Weights of a small class-conditioned spectrogram diffusion model: norm layernorm, trained on songs of 200 made-up bird species, synthesised, often over outdoor noise.
Rows from expert 2 of block 3, named by matrix and row number. Rows with one number belong to one neuron. Each number is 200 + 30 x the weight over the matrix's rms, rounded and kept within 0 to 999. All counts start at 0.
# up: expert up (model.blocks.3.mlp.up, 8x160x320), inputs 0-79
# down: expert down (model.blocks.3.mlp.down, 8x320x160, transposed), outputs 0-79
up.76,214,197,188,179,152,259,185,232,252,162,150,233,204,188,276,200,188,206,140,230,189,190,242,162,183,193,225,199,204,202,235,193,186,169,225,184,199,204,201,183,210,173,220,240,246,221,182,191,204,187,209,192,200,200,238,169,171,284,128,202,225,149,223,203,199,182,226,185,256,149,218,236,225,212,201,166,136,175,198,177
up.77,242,193,231,154,204,184,212,160,202,254,247,181,246,176,201,138,195,186,201,185,232,196,197,172,149,218,174,166,170,220,188,238,200,192,181,211,219,193,211,225,227,208,243,210,220,219,205,197,175,243,219,240,226,236,189,159,246,136,212,185,147,197,214,144,249,168,146,168,218,220,157,236,191,170,205,230,234,171,219,200
up.78,201,191,186,225,205,168,208,185,143,175,209,180,240,207,196,188,229,162,135,249,206,207,200,214,202,167,204,186,192,203,222,219,219,203,191,224,199,186,145,190,212,137,205,171,232,146,218,215,172,242,170,162,207,205,199,126,186,198,215,202,180,190,224,171,225,237,201,176,207,258,214,217,154,175,213,166,229,132,234,191
up.79,252,167,188,234,211,173,229,242,213,207,226,235,206,214,204,156,195,245,196,149,159,214,153,193,179,177,207,214,258,219,238,161,208,175,155,204,207,209,198,216,210,160,258,226,199,167,169,213,237,228,243,136,176,184,202,194,202,247,183,288,211,207,223,215,209,164,178,191,160,173,235,179,193,212,179,158,174,228,216,193
up.80,188,177,226,247,212,154,192,185,193,152,197,205,158,212,200,200,222,207,201,207,183,201,214,205,214,149,150,205,190,230,207,204,188,199,233,223,221,203,217,182,185,183,200,186,227,133,186,185,202,193,255,192,196,205,192,165,173,200,217,254,150,190,214,208,200,174,176,180,177,240,179,183,196,220,193,236,156,201,201,174
up.81,202,161,185,172,199,250,180,194,155,206,216,235,232,192,215,199,210,225,206,187,242,196,163,201,229,178,227,218,213,216,181,148,227,173,225,212,179,183,245,226,157,189,191,197,201,185,173,236,168,193,159,210,217,230,241,210,198,195,233,229,200,236,223,179,202,207,209,176,215,185,242,163,214,246,249,240,180,227,190,209
up.82,211,201,197,218,173,181,192,246,189,188,187,181,126,178,218,189,206,189,226,214,192,185,217,191,134,146,205,241,161,227,175,212,222,180,207,155,172,198,188,187,205,241,218,190,235,186,151,243,215,206,198,203,207,199,232,194,239,218,200,178,192,199,184,252,233,200,163,225,210,210,228,187,245,193,178,215,213,169,216,206
up.83,164,181,202,143,201,189,162,182,187,162,135,179,251,225,169,203,214,114,173,222,207,176,174,208,150,193,166,193,147,203,180,211,223,227,204,133,180,225,252,211,168,172,212,205,214,195,220,200,194,246,232,203,157,184,201,144,202,157,174,219,199,244,192,209,214,268,188,195,176,205,186,216,197,200,210,131,194,190,199,207
up.84,190,202,207,232,289,211,192,211,264,188,166,138,203,176,158,176,205,189,177,216,174,190,203,217,217,240,232,184,217,248,213,201,215,201,257,166,203,183,159,168,183,232,143,215,224,215,204,191,189,207,226,194,240,231,153,215,184,208,218,190,151,231,204,159,185,213,195,200,275,181,202,203,186,188,182,225,189,223,180,180
down.76,229,196,187,163,205,167,187,236,164,205,162,211,212,248,222,167,249,208,193,182,179,198,211,189,241,216,211,201,169,200,159,210,175,227,202,235,172,220,185,187,233,193,184,180,215,195,147,166,206,235,213,208,184,204,166,219,209,233,160,231,203,202,215,200,263,178,161,187,215,166,196,265,189,250,187,220,208,194,187,214
down.77,203,201,213,203,194,201,197,248,234,182,175,186,193,162,205,264,198,221,205,162,198,233,208,201,222,205,246,203,218,227,195,201,144,183,202,181,211,208,176,216,213,187,233,191,215,203,172,175,167,149,199,231,206,178,219,114,170,197,214,179,145,176,217,252,200,250,202,143,193,231,176,187,175,204,196,250,208,165,217,176
down.78,136,192,197,191,231,194,174,215,147,251,182,223,210,172,166,241,237,210,158,191,188,217,205,179,187,197,250,192,242,183,207,202,193,179,199,238,170,199,189,195,254,129,189,209,216,156,160,172,182,171,219,198,220,187,168,227,225,244,177,199,138,230,220,224,196,173,188,139,206,167,184,182,192,212,209,172,230,143,223,246
down.79,230,240,170,196,194,243,169,188,181,219,193,240,201,208,181,229,209,290,206,232,187,144,191,206,221,202,236,228,219,226,204,185,180,234,159,194,198,188,161,223,228,162,180,170,189,220,214,225,221,174,188,136,158,203,216,195,227,251,202,124,207,210,201,167,225,225,151,200,221,143,222,194,190,185,186,155,168,211,223,201
down.80,221,235,286,191,197,203,143,183,185,252,212,162,170,194,185,205,185,232,266,160,212,198,224,180,215,185,255,179,199,255,217,203,214,194,181,221,191,221,252,222,221,156,203,210,200,98,216,214,260,221,94,172,228,203,194,241,225,214,192,171,104,218,181,205,185,249,157,219,200,170,234,177,191,226,150,214,219,200,187,210
down.81,166,205,177,160,218,239,173,245,203,163,208,204,246,234,215,200,190,243,186,237,170,191,209,175,190,189,184,170,228,193,135,212,218,221,222,194,187,210,185,231,176,198,183,215,216,196,176,222,195,190,249,230,203,173,188,172,196,182,197,172,194,163,215,193,207,183,192,200,171,173,218,184,195,188,222,264,192,236,170,248
down.82,162,192,188,228,147,255,170,203,122,200,240,179,209,219,265,196,216,209,169,163,161,191,227,212,240,181,188,195,202,199,205,179,205,200,227,226,213,197,187,203,192,222,199,156,177,206,150,176,246,182,211,220,160,144,222,184,134,207,162,192,217,171,143,190,197,193,181,217,189,178,164,214,155,221,173,186,173,197,168,248
down.83,190,201,237,156,210,203,153,210,211,265,170,174,159,176,239,220,191,147,170,143,172,203,241,203,223,181,244,223,256,211,222,215,204,186,210,239,232,202,169,269,194,175,231,181,189,166,234,200,204,236,139,180,147,212,131,201,190,197,200,203,262,176,184,224,187,206,177,201,253,183,211,221,198,198,171,131,243,173,230,196
down.84,197,167,182,241,124,158,230,216,224,176,225,255,190,125,262,210,217,224,215,183,235,192,159,174,188,219,215,200,175,222,186,196,222,165,240,156,187,191,209,164,187,172,207,135,229,189,124,189,192,205,213,228,232,204,139,194,208,242,192,180,170,216,246,142,241,187,208,204,194,223,203,188,175,296,173,227,193,238,166,257